A small image classifier, trained from scratch: trained on dashed paths with two dots that lie on the same path or on different ones.
Rows from block 6 of a small image classifier, named by matrix and row number. Rows with one number belong to one channel. Each number is 128 + 24 x the weight over its row's rms, rounded and kept within 0 to 255. All counts start at 0.
After each channel's rows are labels from the 100 images, of 14848, where the channel reaches its highest value: "strongest on" is what is common among them. Only what is clearly more common there than usual is listed. The data: dashed paths with two dots that lie on the same path or on different ones.
# convs0: first 3x3 conv (model.blocks.6.convs.0.weight, 288x288x3x3, each kernel summed), inputs 72-143
# convs1: second 3x3 conv (model.blocks.6.convs.1.weight, 288x288x3x3, transposed, each kernel summed), outputs 72-143

convs0.11 [154 111 118  91 145 123 144 113 132  93 170 156 119 135 127 104 144  98  99 108 137 126 129 130 128 146 130 168 152 121  82  95  45 122 106 136  89  54 170 126 143 140 114  95 112 123 161 105 130 137 129 120 125 107 154 159 128 124 135 120 133 118  93 107 136 138 100  96 145  72  97  94]
convs1.11 [136 126 148 129 115  91  89 112 130 149 133 149 143 105 138 124 128 119 140 143 133 147 126 116 107 101  62 136 106 123 161 140 164 138 185 146 121 154  91 142 125  80 134 139 129 152  84 146 139 116 133 145 133 102 130 115 133 135 133 160 157 126 191 116 129 149 153  90 115 157 157 118]
strongest on: dots: different paths; long paths

convs0.65 [121 112 161 150 162 147 146 133 118 110 119 157  87  99 105  90 113  48 123 131 127 131 100 109 121 157 138 190 126 113 107  76 121  97 114 102 110 159 127 102 144 110 143  94  93 115  98 109  99 110 152  98 110 130 135 158 155  93 106 139 114  92 122  88 128 155 121 124 194 107  81 125]
convs1.65 [115 123 111  96  69 116 148 111 111 131 147 108 155 123 166 147 108 148 117 130 120 161 147 148 144  82 102 115 100 127 152 163 163 133 155 155 141 102 102 101 118 130 131 103  75 134 153 127 134 146 114 175  89 157 113 104 135 141 151 139 155  91 113 168 163 113 151 101 133 139 174 109]
strongest on: medium paths

convs0.80 [127  99 152 158 126 153 149 136 129 124 130 179 137 153  98 160 134  54 142 164 114 114 120  97 134  95 137 153 144 147 101  57 141 137 113 126 136 103 117  65 135 144 152 131 134 143 126 137 123 136 116 130 147 139 140 166 133 139 117 135 107 154 140 130 135 121  58 136 132 115  92 134]
convs1.80 [135 133 103 137 135 132 123 141 124 115 103 112 117 132 153 134 120 132 124 113 133 125 128 108  66 126 128  59 142 118 127 136 127 120 130 128 130 158 107  51 120 136 108 124 149 158 115 105 156 116 119 136 108 113 111  96  89 128 143 113 137 142 131 119 101 132 135 158 133 144 128 124]
strongest on: medium paths; dots on the same path

convs0.157 [141 156 162 148  95 115 123 154 155 135 111 133 146 126 124  85 141 147 147 155 137 129 145 150 112 114  94  99 152 104 144 137 119 119 133 141 130 156 146 113 140 107 125 145 117 142 135 164 176 149 133 146 113 123 137 140 104 133 111 160 132 128 103 131 144 153 131 137  76 144 172 156]
convs1.157 [120  98 134 111 142 118 138 114 106 111  71 130  97  95 124  92 108  88 105 115 154 112  97 116 135 130  93 142 123 144 112 113 107 113 131 102  76 118 131 126 135 152 129 129 128 130  97  91  93 108 156 132 115  68 106 152 147 117 128 127 133 137 132  89 123 129 101 101 149 122  92  94]
strongest on: dots on the same path; long paths

convs0.42 [127  90 155 149  93 154 144 136 129 120 109 180 137 149 102 161 131  59 129 160 106 111 124  92 147  67 125 150 144 145 112  68 137 137 116 122 137  83 109  59 141 135 163 128 128 143 120 141 128 143 120 124 138 135 131 166 101 134 119 113 101 148 139 142 130 112  70 132  99 125  92 140]
convs1.42 [142 132 119 148 117 151 135 150 136 120 108 112 125 147 149 133 107 119 122 112 143 120 134 107  87 126 128  67 150 121 126 141 128 133 122 126 139 163 125  49 134 133 100 121 156 150 114 114 158 128 136 132 117 132 107 107  78 132 141 106 130 155 141 131 113 131 149 165 132 143 123 116]
strongest on: medium paths; dots on the same path

convs0.113 [129 145 115 130 115 143  82 119 155 139 115 158 149 148 137 157 136 175 147 147 122 134 152 132 128 133 143 107 140 110 121 149  98 120 117 153 158 123 152 129 171 135 135 129 123 119 129 141 197 114 154 128 123 137  84  98  82 134 122 111 141 126 104 160 156 155 132 136  31 109 153 153]
convs1.113 [106  86 149 116 136 130  95 126 121 110 106  96 101  77 119  76 117  59 100 124 118 121 107  89 129 141  90 108 136  93 137 104 119 136 138 105  83 120 117 116 134 118 118 129 130 133  78 114  97 102 130 133 122  85 109 146 158 125 150 142 134 160 115 118 112 101 109  76 130 125 115 116]
strongest on: long paths

convs0.66 [ 61 123 129 138 148 112 154 141 115  77 149 116 134 105 128 112 138 137 107 138 155 163  43 123 147 138 145 107 130 172 147 130 130 116 135 144  66 112 113 125 147 101 139 119 100 160 156 137 103 157 123 150 113 119 129 141 135 151 120 171 114  96 115 107 137 141 135 124 139 141 122 148]
convs1.66 [141 174 129 131  95 106  93 136 141 172 104 144 114  89 154 124  90 118 133 104 103 136 157 130 131  99  96  83  79  81 130 160 169 131 125  95 121 143 129 132  95 138 115 103  76 121  81 138 122 105 129 102  97 118 117  98 102 101 152 125 138 106 174 155 112 147 178 114 104 150 144 119]
strongest on: dots: different paths

convs0.162 [116 117 134 128 132 148 110 114 125 120 132 136  84 141 140 121 170  91 130 172 127 132 110  88  97 170 150 128 122 129  79  92 109 139 104  92 124 115 140 113 102  77  92  84 115 145 109  60  83  89 118 101 125 156 109 145 145 146 116 178 145 113 100 112 103 130  96 118 138 100 124  89]
convs1.162 [161 146 134 148 144 112 138 148 129 174 137 133 126  97 146 134  74 134 139 102 133 120 159 127 149  99  78 125  85 113 144 153 133 117 152 124 157 179 170 130 165 152 146 114 104 122  81 129 102 134 150 155 104 159 111 137 175 122 178 100 121 132 149 146 135 140 166  95 128 133 147 119]
strongest on: long paths

convs0.75 [135 129 137 161  89 141 108 139 143 141 116 120 151 151 136 110 122 159 148 131  78 105 151 130 162 107 121  81 146 134 152 127 119 127 152 144 132 149 134 104 161 119 144 135 134 109 118 158 171 112 114 129 129 114 121  94  80  83 135 108 153 138 116 162 149 154 122 120  78 134 158 145]
convs1.75 [ 98 115 145 115 127 149 120 107 134 109  72  85 101  69 128 113 116  81 107 125 134 100  81 133 117 123 117 147 135 119 143 109 123 142 122 102  83 120 120 135 129 100 123 134 121 114 105 116 127 110 127 148 122  87 122 158 170 115 131 139 117 170 129  85 130 114 149  89 133 113 123 126]
strongest on: dots on the same path; long paths

convs0.194 [115 143 113 120 113 111 134 147 132  88 139 131 135 137 136 112  93 172  96 108 158 152 110 130 112 146  89  95 139 146 127 166 116 128  67 134 110 127 149 128 140 121 106 106 120 103 150 114 132 149 135 148 123 118  93 112  73 123 153 103 124 114  93 131 132 129 147 110 102 138 123 131]
convs1.194 [121 125 101  91 129 116 107  91 130 149 116 142 161 133 109 118 106  99 110 105  74 160 108  92 113 133  82  80 128 137 145  97 167 111 151 149 117 158  91 104  67 104 110 150  88 136 135 112 125 103 115 109 102  92 112  93 108 111 152 165 139  97 147 118  96 116 130 138  93 135 122 121]
strongest on: dots: different paths

convs0.201 [117 131 135 139 152 113 155 144 141 112 150 131  74 122 158 135 123 141 114 152 113  89 112 110 127 152 149 101 119 113 122 152 141 133 121 106 148 140 144 136 125  75  99 114 120  68 134  95 135 114 114 127 115 127 162 133 139 142 167 125 131 118 118 126 128  78 159  95 130 146 119 139]
convs1.201 [121  99  83  95 117 118  85 107 133 124 136 125 131  81 125 105 151  90 151 117  77 151 141 120 143 123  93  35 117  68 159 104 133 144 142 118 112 106  76  92 100 203 123 150  95 164 108 147 132 127  78 116 113  87 133  83 129 150 154 142 137 126 116 163 110 114 150 108 127 120 128 123]
strongest on: dots: different paths

convs0.86 [ 75  47  73 137 149 132 121  92  97 138 142 157 128 116 130 154 128  98 106 130 120 146  72 148  79 141 113  98 150 117  89 109 126 133 108 125 136 144  73 100  69 116 102  99 128 109 131  90 157 119  99 136 126 129 120  97 125 139 136 125 136 123 110  91  81 161 102 122 103 127  99 128]
convs1.86 [153 117 125 103 113 143 133 134 131 110 163 134 100 147 117 145 152 145 151 119 152  97 132 111  98 118 168 146  97 146 136 104 100 185 112  93 125  89 122 107 130 146 126 175 186 150 115  97 117 132 113 146 174 138 130 135 119 171 108 135 141 168 131 106 153 134  61 105 101 111 151  75]
strongest on: long paths

convs0.263 [134 122 145 122 101 118  85 121 125 156 101  94 135  65 121 149 152 137 130 146 124 130 139 116 123  93  97  99 112  89 191 168 123  91 157 148 106 146 102 127 116 119 122 108  91 165 113 144  81 126 141 105  93  90 163 128 133  98 126 149 136  72  93 138 105 127 136  94  93 131 136 127]
convs1.263 [117 105 126 107 105 147 134 130 120 133 122 132 107 173  94 114 101 155 103 111 145 111 116  93 136 109 188 131 147 166  54  95 123 141  68 104 148  92 135  91 135 120 125 108 117  78  86 113 119 129 128 128 140 138 110 107 127 130 124  93 137 130 129 110 134 102  83 130 119 141 114 117]
strongest on: dots on the same path; medium paths

convs0.203 [141 170 106 100 144  74 187 138 152 149 112 153 137 129 127 113  99 153 135  87 121  87 150 129 140  83 158 116 146 140 160 137 184 121 143 115 142 106 181 126 120 137 125 150 113 167  83 132 142 131 127 131 111 121 131 113 105 122 121 165 123 124 126 137 142 156 121 156 133 144 125 121]
convs1.203 [142 147 129 148 141 166 116 156 108 144  79 124  95 141 133  94 126 149 102 127 118 105 132 120 103 130 149 152 101  90  57 128  89 123  95  98 140 126 168 156 128 131 140 131 125  73  88 105 112 106 151 130 134  88 109 142 118 119 119  89 132 120 139  99 126 113 116 103 123 100 100 136]
strongest on: long paths

convs0.116 [134 118 170 121 122 136 151 131 135 110 134  94 123  90 112  93 127 127 130 139 128 123 132 134 166  83 130  99 129 117 139 132 124 106 139 134 118  70 116 163 151 118 121 114  95 144 147 123  66 139 150 148  84 118 167 146  54 154 158  90 178  71 137 150 153 137  91 104 107 109 157 119]
convs1.116 [131 133 129 147 156 144 115 137 113 135 108 131 135  92 150 104 112 196 130 104 114 153 121 107 114 163 144 127 104  97 110 135 126  85 136 125 100 176 145 132 138 107 151  95  55  82 118 117  82 127 141 119 108 134 102 113 150  74 114 139 115  53 135 110 113 145 188  85 149 135 127 134]
strongest on: short paths

convs0.6 [120 101 120 143 142 147 161 130 132 136 161 202 136 166 119 141 123  80 137 152 118 123 114 128 133  96 142 143 139 149  90  89 169 149 119 124 155 104 132  93 132 154 135 123 144 148 150 142 120 143 120 143 157 168 108 130 120 143 112 134 136 163 144 130 138 158  63 117 132 126 103 129]
convs1.6 [130 155  63 133 154 127 113 137 134 110  89 118 123 136 149 155 139 168 127 101 127 120 130 117  43 150 168 106 132 135 130 152 123 121 121 124 117 144 119  96 114 135 102 134 149 167 118 114 170  93 113 129  99 101 113  84  80 102 142 116 143 146 126 124 108 121 129 177 109 137 136 123]
strongest on: long paths

convs0.124 [115 110  84 125 137  83 168 117 115 152 167 151 120 130 133 102  93 108  93 132 108 148 123 133  93 130  78 145 140 149 113 148 139 153 106 111 143 123 121 117  97 152 112 120 170 129 117 135  83 142 107 136 171 168 114  64 130 161 156 126 116 165  97 129 117 142 130  95 130 169 119  95]
convs1.124 [123 155  86 136  87 127 113 128  95 123 137 158 118 148 141 154 137 158 126 123 173 111 119 121  82 128 145 162  99 159 145 144 117 100 138 114 129 125 113 150 131 124 121 153 142 133 109 105 173  94 102 102 114 125 116 112  95 129 113 117 132 134 143 109 125 120 133 170  65 123 136 111]
strongest on: dots on the same path; long paths

convs0.219 [136 125 106 161 181  78 160 131 122 128 143 142 115  88 155 151  89  88 124 143 124  96 120 152 124 109 105 136 116  97 118 109 125 111  83 100 124 147 147 131  97 163 106  80  96 112 107 129 156 136 110 141 112 139 129  77 137 155 128 110 136 104 106 135 125 159 106  96 164 135 119 114]
convs1.219 [117 100 105  98 140 119 114 107 132  94 162 114 110 153  83 111 161 111  99 165 143 145 116  97 138 128 118 124 152 147 129 107 118 150 166 129 115 103 136 116 109 105 148 149 166 133 124  89 107 120  77 148 140 111 151 180 117 175 111 170 133 155 105 112 149  97  59 103 104 122 111 105]
strongest on: long paths

convs0.88 [173 121 109 104 156 106 126 139 131 133 146 162 102 124 115 145 141  97 152 121 125  89 136 124 114 132 101 143 141 122  53 100  84 128 104  92 114  65 177 128 123 163 120  56 114 103 144 124  94 149 123 137 122 114 149 140 140 117 134  97 129 122 109 121 104 163  98 136 161 108  89  87]
convs1.88 [ 99 113 134 141 145 111 124  79 128 127 172 127 132 115 131 158 141 113 132 155 146 154 101 126 118 137  85 156 143 115 145 106 125 148 190 146 161 172 122 126 130 109 143 136 153 168  90 105 162 101 109 144 159 138 128 122 112 172  92 155 150 145 178  87 140 152 123  82  94 141 161 129]
strongest on: long paths